config.yaml
encoder_arch: "densenet"
horizontal_flip: false
encoder_kernel_size: 3
decoder_norm_position: "pre"
decoder_mlp_ratio: 2
decoder_inner_norm: false
decoder_prefix_bidirectional: true
init: "torch_default"
residual_init: "none"
Rows from block 27 of the image encoder of a small image captioner, named by matrix and row number. Each number is 200 + 30 x the weight over its row's rms, rounded and kept within 0 to 999. All counts start at 0.
After each channel's rows are labels from the 100 images, of 14848, where the channel reaches its highest value: "top examples" is what is common among them. Only what is clearly more common there than usual is listed. The data: made-up road signs on poles.
# conv1: bottleneck pointwise conv (encoder.blocks.29.conv1.weight, 96x424x1x1), inputs 106-158

conv1.92,195,237,196,148,187,234,224,223,187,150,186,211,202,183,240,154,223,180,197,148,173,232,205,203,133,159,148,229,173,160,228,207,136,219,146,153,195,217,139,184,203,168,205,179,194,223,198,194,226,250,226,192,252
top examples: &; star

conv1.37,178,212,202,180,191,168,166,191,212,178,162,205,161,240,212,187,160,234,203,202,195,189,133,205,189,164,178,206,164,190,204,174,201,186,153,166,203,174,213,234,193,241,178,203,153,210,215,204,214,206,207,164,204
top examples: circle sign

conv1.84,222,201,234,241,218,180,254,213,222,202,209,222,222,255,192,190,264,234,217,165,199,257,172,236,231,234,149,221,206,201,215,193,194,234,231,220,244,228,190,190,237,227,196,256,239,159,213,261,193,206,198,196,251
top examples: R; triangle sign; star

conv1.21,214,189,214,187,217,230,216,204,177,169,164,197,220,196,236,301,151,126,211,201,202,182,219,173,180,249,182,196,209,267,210,206,200,199,186,178,230,176,209,162,199,248,218,196,161,207,125,206,197,207,187,201,120
top examples: !

conv1.86,187,166,198,187,184,217,211,152,197,180,180,162,224,183,204,280,158,127,188,246,225,208,244,188,202,207,212,164,228,257,227,235,219,170,160,185,208,189,179,181,212,236,208,177,165,228,138,168,158,177,199,241,149
top examples: bar

conv1.16,200,194,203,191,188,210,198,178,181,175,192,184,192,248,220,217,204,181,218,215,166,217,159,199,187,176,174,177,198,237,168,225,202,162,196,192,201,186,197,194,197,236,136,184,194,203,232,179,204,209,196,216,191
top examples: drop

conv1.82,197,228,186,219,178,177,188,195,175,228,195,180,160,207,202,158,160,176,151,173,189,245,193,208,204,202,182,188,208,122,189,229,278,253,163,209,201,193,205,210,254,189,134,99,233,145,240,207,235,219,221,165,245
top examples: hexagon sign

conv1.30,190,212,173,155,190,200,190,218,161,193,195,180,203,148,197,176,233,180,178,254,203,196,211,238,196,173,250,161,213,213,219,231,222,193,212,165,214,194,230,242,186,188,207,211,231,179,88,195,173,188,183,255,183
top examples: 20

conv1.7,174,124,197,196,195,221,174,187,220,178,167,191,186,185,225,188,240,204,200,176,140,157,183,172,187,181,188,209,185,205,217,186,165,209,238,206,184,181,217,185,127,180,199,209,247,212,211,151,141,202,190,144,149
top examples: circle sign

conv1.72,189,175,148,148,172,185,158,238,151,196,172,179,192,171,200,175,245,201,167,198,124,203,202,191,177,167,212,209,190,186,217,177,149,166,171,163,223,196,213,170,181,182,198,216,189,179,154,161,206,221,181,217,209
top examples: pentagon sign; 30

conv1.87,211,244,216,193,230,238,250,179,248,208,155,231,224,247,217,236,227,167,237,199,244,226,262,160,193,229,192,211,193,198,203,202,179,171,151,219,214,176,82,240,191,204,232,145,217,188,253,215,215,225,207,200,196
top examples: B; 30

conv1.17,183,179,198,194,195,207,160,182,152,202,179,199,179,181,204,273,115,177,176,188,217,200,177,216,188,168,269,151,253,217,165,175,258,177,189,169,223,198,175,193,245,189,182,224,152,193,159,230,202,169,220,172,190
top examples: crescent

conv1.56,207,210,205,191,217,216,178,179,228,199,201,227,207,194,219,212,151,220,213,183,205,129,242,165,168,208,133,214,164,205,221,147,171,238,170,168,175,169,200,182,138,208,170,234,157,193,197,183,201,194,163,149,186
top examples: pentagon sign

conv1.50,187,190,180,212,155,184,206,204,200,159,193,183,211,196,219,184,171,117,156,227,201,242,215,206,149,176,191,184,184,156,193,228,229,196,172,177,168,226,138,207,186,170,172,157,216,236,185,170,229,223,197,221,193
top examples: A

conv1.91,175,168,212,200,167,197,191,181,205,177,153,204,207,185,227,220,233,221,197,204,171,200,136,154,207,176,198,201,138,195,230,162,195,231,238,214,195,208,248,195,204,223,169,264,259,228,193,217,194,201,218,124,140
top examples: E

conv1.31,138,159,137,170,165,180,162,185,173,161,189,167,185,198,199,203,225,221,171,209,130,195,179,172,206,153,194,210,218,192,197,166,135,192,159,150,204,180,197,137,189,214,189,227,160,202,206,158,201,192,172,196,172
top examples: pentagon sign

conv1.59,199,268,227,197,194,222,212,203,266,185,206,229,262,253,215,185,230,191,205,221,206,242,213,198,133,186,127,279,211,206,198,190,243,209,158,199,206,172,134,203,215,259,189,158,197,165,272,178,321,270,194,222,243
top examples: 30; &

conv1.6,172,156,195,222,187,213,248,208,167,204,152,201,203,208,188,262,162,155,204,136,198,196,148,211,255,223,187,160,253,186,208,163,196,235,194,215,247,216,154,169,246,203,164,266,153,212,183,233,161,220,200,166,236
top examples: T; crescent

conv1.89,164,174,191,217,183,173,154,199,199,192,234,205,228,186,210,206,246,176,179,239,169,224,205,180,219,195,204,177,186,192,196,229,184,154,161,189,211,204,244,161,213,227,197,207,207,182,195,217,199,201,219,192,135
top examples: 30

conv1.15,193,177,200,214,210,166,155,167,180,210,314,194,236,156,159,169,219,219,194,263,244,193,250,225,208,201,173,208,183,287,163,228,207,182,269,212,194,208,257,169,170,222,179,147,201,196,218,179,172,173,210,262,180
top examples: 10; H

conv1.88,207,218,187,161,168,224,225,212,168,170,185,185,239,203,214,195,151,135,186,226,202,260,190,223,140,175,237,202,188,186,204,243,197,180,161,162,200,216,148,203,177,237,228,186,212,214,153,169,229,220,184,252,211
top examples: &; A; %

conv1.11,204,215,183,175,188,231,249,207,196,177,184,190,211,191,228,254,186,165,204,231,199,162,224,195,185,221,235,186,221,208,185,209,220,193,215,194,224,197,204,250,216,243,226,189,195,176,121,215,151,207,193,217,155
top examples: 20

conv1.3,199,210,207,182,182,203,208,204,151,171,146,217,184,216,202,138,216,201,221,141,168,229,198,213,173,171,158,196,161,178,211,211,146,203,153,158,203,209,213,184,205,155,196,212,200,242,176,216,217,241,206,191,270
top examples: Z; E

conv1.85,186,189,174,185,192,210,166,206,201,170,169,187,174,179,210,167,201,187,175,231,195,179,172,211,184,146,218,158,183,170,195,215,233,198,257,205,217,206,194,199,187,160,185,185,226,220,196,168,184,222,164,160,252
top examples: circle sign; arrow left

conv1.43,164,120,197,198,172,187,230,190,147,187,197,175,176,213,200,232,187,122,175,164,212,143,180,202,236,169,207,120,245,196,165,167,203,199,180,165,197,219,189,190,277,218,225,177,201,204,148,160,128,155,199,187,202
top examples: bar

conv1.19,180,221,149,226,182,173,245,208,181,206,259,210,200,198,191,168,183,161,154,215,222,199,152,206,257,164,210,197,286,153,187,162,222,276,183,216,244,227,201,202,253,196,190,186,203,182,163,220,220,205,209,206,236
top examples: bar

conv1.49,194,217,218,212,192,182,183,197,231,189,183,222,161,184,218,173,133,204,211,210,188,223,190,209,202,211,222,162,140,222,219,188,224,242,281,224,161,167,228,260,203,188,102,191,230,183,249,220,191,175,245,135,126
top examples: P; 20

conv1.81,183,194,224,189,218,204,246,199,189,166,207,261,188,212,208,193,243,245,200,125,250,186,150,214,285,201,176,213,230,181,191,142,169,248,235,218,232,228,178,172,221,154,223,236,252,202,249,255,137,202,204,153,229
top examples: R

conv1.32,198,141,214,206,201,221,228,179,185,199,170,202,226,191,149,181,246,233,230,128,209,199,184,166,165,167,155,238,221,154,207,192,201,198,214,228,171,203,194,167,144,190,188,237,225,248,200,169,174,224,168,194,216
top examples: 90

conv1.47,205,247,207,189,197,205,171,236,203,186,209,230,146,213,185,162,163,229,235,211,158,227,148,226,217,174,146,210,186,197,244,164,145,194,188,171,208,191,229,231,179,116,205,231,157,238,204,251,238,248,251,171,251
top examples: &; Z

conv1.90,185,181,195,205,184,190,149,171,193,198,190,208,159,204,203,196,148,204,196,197,168,165,218,198,156,148,160,193,154,214,210,151,174,255,135,147,193,172,183,179,151,226,191,187,146,197,170,186,178,211,164,192,186
top examples: pentagon sign

conv1.55,212,184,223,212,200,198,183,180,191,210,144,175,217,233,151,193,204,142,186,131,170,238,191,205,168,183,187,178,156,183,203,211,241,212,150,203,173,199,187,219,256,239,169,182,236,151,212,184,229,180,176,181,210
top examples: hexagon sign; pink rim

conv1.64,164,185,210,224,186,215,153,169,183,182,270,195,176,253,181,208,192,265,204,230,160,192,236,229,148,208,163,213,156,289,209,184,229,154,259,202,208,208,269,202,177,223,177,136,196,192,203,208,199,221,184,192,193
top examples: H

conv1.71,222,297,222,170,213,215,231,229,210,189,259,188,238,235,171,163,272,241,207,227,227,267,172,199,207,193,148,277,205,196,217,171,192,194,217,218,195,199,186,182,208,167,263,192,246,204,246,218,250,245,239,228,220
top examples: &; R

conv1.73,181,195,191,191,192,190,201,200,167,181,210,199,203,167,200,194,195,189,185,227,207,192,197,222,161,143,215,168,208,168,204,235,219,178,191,160,197,213,212,238,208,199,201,216,208,220,98,193,196,194,189,252,224
top examples: 20

conv1.22,184,221,222,213,198,202,185,232,194,206,246,209,234,196,196,235,266,217,191,204,175,221,210,132,188,219,130,243,188,216,219,180,186,218,164,208,197,165,248,147,178,207,230,244,171,199,192,205,237,219,171,164,172
top examples: 30

conv1.75,205,212,226,219,227,189,209,169,210,201,271,241,251,220,189,157,253,221,240,217,286,201,236,229,241,232,147,218,178,237,170,227,208,213,221,237,219,222,226,177,189,203,202,157,251,208,279,229,155,200,213,223,187
top examples: arrow up

conv1.57,200,160,222,190,201,229,135,214,235,150,193,242,150,181,215,243,117,196,221,191,169,179,174,191,220,198,183,171,184,224,203,182,215,227,265,156,202,161,250,270,146,219,201,227,223,215,163,217,177,211,207,103,159
top examples: P

conv1.12,204,229,208,220,176,157,202,205,211,205,209,206,190,172,207,200,211,212,181,206,189,219,203,182,209,195,131,249,256,180,205,170,181,251,139,206,212,159,182,160,194,216,212,158,176,178,204,204,253,234,188,179,179
top examples: 30

conv1.33,196,234,190,231,181,160,254,247,224,218,230,228,191,187,217,124,216,187,149,197,214,260,183,253,294,193,120,215,235,159,171,220,212,268,243,232,240,204,225,188,280,183,158,102,252,185,242,217,243,252,225,206,243
top examples: arrow up; A

conv1.62,227,184,242,202,213,239,215,212,188,208,124,230,176,255,231,246,167,197,250,156,161,191,165,205,156,212,188,196,172,257,222,186,181,186,185,185,203,175,190,191,188,146,159,250,204,227,206,214,206,228,211,142,234
top examples: !

conv1.35,178,165,184,182,197,198,176,184,239,171,131,164,120,186,159,204,184,211,204,191,137,163,172,163,208,177,162,163,216,168,215,156,197,228,209,193,183,173,225,231,199,147,141,224,187,231,217,210,195,175,183,99,165
top examples: E; pentagon sign

conv1.29,208,185,231,230,228,209,216,216,191,200,237,227,197,188,206,149,255,213,218,186,231,212,194,245,256,212,180,181,154,224,195,220,211,229,262,203,224,198,262,216,211,186,189,225,235,202,223,239,186,197,221,192,216
top examples: T

conv1.14,217,184,212,208,205,212,195,184,170,193,152,208,186,231,185,147,208,217,194,99,199,218,199,230,181,169,162,176,171,161,211,231,216,222,212,188,174,187,183,229,242,183,138,189,251,150,241,190,213,204,194,160,228
top examples: hexagon sign; pink rim

conv1.36,179,179,215,184,194,215,146,178,232,157,153,231,216,185,235,204,149,209,216,194,158,182,199,200,190,222,156,179,150,226,236,165,179,233,211,180,142,173,220,223,157,241,161,227,211,168,194,179,174,177,202,169,119
top examples: 20

conv1.0,211,220,200,237,209,185,159,223,244,211,301,199,199,152,184,186,166,236,188,262,214,172,199,177,263,229,174,213,163,209,231,201,220,284,208,232,199,185,287,211,201,226,205,209,218,182,169,233,218,175,217,190,209
top examples: triangle sign; H; arrow left

conv1.2,197,215,227,173,207,225,203,175,189,188,186,213,212,238,243,200,225,202,226,200,194,218,236,202,171,229,170,218,159,257,191,227,198,202,196,207,190,201,185,216,205,213,138,180,219,186,254,182,213,233,204,196,215
top examples: !

conv1.10,181,152,185,216,172,157,219,136,185,199,221,223,251,138,170,158,222,235,178,188,257,188,188,229,273,193,168,211,235,206,195,224,200,244,262,234,227,235,213,143,210,219,146,180,227,179,231,229,174,179,208,246,214
top examples: 10; triangle sign; 50

conv1.51,217,221,248,188,222,193,214,191,233,179,254,260,217,197,204,132,260,233,213,216,193,221,236,198,201,219,169,211,172,149,195,194,172,179,236,200,168,194,200,202,183,181,188,218,257,152,245,226,193,210,217,179,165
top examples: arrow right; star

conv1.5,189,174,204,185,193,210,219,199,205,156,187,208,190,184,202,206,219,221,216,204,165,182,174,176,158,173,185,191,169,248,201,207,171,179,228,174,179,179,249,202,140,142,187,245,240,235,213,187,199,207,176,160,209
top examples: crescent; arrow left

conv1.45,213,216,226,228,221,219,202,171,246,193,206,242,238,191,219,170,199,195,231,204,232,169,240,179,191,178,166,177,167,116,209,247,220,208,167,241,178,215,201,240,169,120,173,202,226,220,238,166,168,204,183,208,215
top examples: hexagon sign; 30

conv1.4,189,215,192,203,184,163,213,204,198,200,244,174,193,215,214,149,236,205,175,231,149,231,203,197,206,191,159,180,173,206,180,179,115,221,188,178,190,225,195,157,218,179,201,156,230,175,229,201,252,182,228,233,182
top examples: star

conv1.66,214,172,229,198,252,221,227,187,193,184,205,236,235,278,173,209,248,248,253,141,219,207,140,185,200,187,151,241,244,201,227,175,189,141,207,208,203,197,165,163,188,201,220,288,240,200,232,231,169,229,182,187,297
top examples: R; triangle sign; 90

conv1.24,177,241,193,209,187,176,211,250,274,190,203,255,175,164,214,154,168,262,165,222,195,201,163,196,290,221,126,227,232,155,191,184,176,322,229,210,199,192,253,206,231,194,213,171,205,165,229,238,230,224,224,141,218
top examples: 50

conv1.63,207,156,240,189,222,234,188,187,250,169,149,221,178,204,210,192,172,257,237,180,199,139,169,144,183,171,183,249,196,193,217,176,190,202,265,212,155,206,198,245,130,227,198,223,234,223,217,216,151,219,213,130,174
top examples: ring; triangle sign; 90

conv1.28,189,153,215,220,207,219,202,184,189,189,93,193,167,217,224,241,132,180,203,173,168,179,167,195,155,188,200,137,147,221,207,158,205,212,195,183,189,194,205,246,194,170,120,246,216,216,191,209,196,178,212,133,178
top examples: ?

conv1.76,216,182,212,180,210,206,151,158,163,176,165,202,130,169,172,176,147,197,206,156,177,144,230,171,160,158,180,173,196,175,184,154,185,249,193,159,165,156,190,183,134,192,232,189,175,204,208,176,220,168,162,177,209
top examples: square sign

conv1.9,213,203,224,212,225,219,238,238,212,197,232,185,219,255,179,191,289,199,208,202,163,260,178,208,183,187,177,224,208,210,184,232,202,160,220,209,200,182,222,216,231,253,201,190,294,154,213,194,205,236,186,248,201
top examples: A

conv1.52,185,215,165,165,167,220,253,173,239,176,215,184,206,211,220,264,182,154,220,266,164,179,225,190,202,189,198,168,204,234,185,206,195,164,152,190,237,189,145,181,189,266,251,172,184,190,141,193,172,212,193,228,150
top examples: bar; square sign

conv1.58,203,218,229,198,196,208,204,196,192,190,117,218,189,221,205,192,182,209,209,175,154,228,174,215,173,203,185,228,196,146,244,181,199,224,130,171,190,220,200,204,203,119,179,268,187,218,186,235,292,208,210,185,264
top examples: &; E

conv1.18,196,180,223,245,196,181,170,208,159,229,140,215,188,190,183,251,223,201,207,230,204,166,191,243,193,207,225,163,209,228,221,171,234,190,178,167,192,195,190,225,196,146,162,271,204,197,120,254,184,186,205,226,208
top examples: Z

conv1.41,203,241,228,191,192,204,216,200,209,166,242,219,227,249,240,184,203,202,228,224,214,228,245,174,181,200,153,205,151,241,179,210,209,137,181,188,200,184,204,171,180,197,153,165,226,251,283,158,207,244,208,196,219
top examples: drop; arrow right

conv1.69,196,184,179,208,186,167,173,214,165,202,177,194,208,226,204,208,246,176,192,201,156,196,219,199,162,201,184,169,180,215,182,230,149,157,139,163,192,188,223,160,167,206,175,183,167,169,180,177,167,193,196,245,210
top examples: 30; hexagon sign

conv1.38,221,232,252,180,234,234,211,207,254,167,181,231,178,227,224,206,217,269,237,202,204,157,153,183,247,193,194,223,222,190,189,164,184,172,184,192,207,194,203,244,186,211,231,218,208,242,242,240,164,183,188,104,207
top examples: R; ring

conv1.77,192,150,204,180,194,204,211,175,134,188,175,166,206,157,196,209,189,180,180,194,225,181,195,203,184,199,241,160,189,203,186,205,209,188,230,156,194,203,204,187,174,160,202,249,224,201,127,189,169,154,175,225,209
top examples: %

conv1.70,198,189,185,212,192,181,214,246,231,216,187,245,185,167,219,195,163,218,190,181,195,182,150,208,304,240,153,151,189,164,234,170,170,295,234,208,247,215,247,212,245,190,180,267,199,148,178,249,173,203,220,182,227
top examples: E

conv1.93,184,152,209,181,210,206,201,200,177,188,195,198,189,221,205,258,237,209,229,185,136,185,200,216,184,220,178,176,175,257,187,195,183,161,233,200,180,164,202,227,200,225,142,220,228,203,217,212,185,194,201,184,179
top examples: !

conv1.60,224,260,226,201,208,218,223,197,242,198,205,242,302,243,188,203,250,204,210,177,272,253,198,204,190,215,138,288,230,209,179,225,223,201,190,244,217,185,135,190,213,241,190,162,230,173,273,197,257,266,216,230,243
top examples: 30

conv1.95,216,172,189,222,203,200,239,177,172,244,211,173,221,190,171,232,204,133,180,238,216,202,206,208,226,192,273,186,294,174,188,181,204,193,179,216,220,213,145,187,241,228,208,189,188,217,164,185,182,161,202,229,198
top examples: bar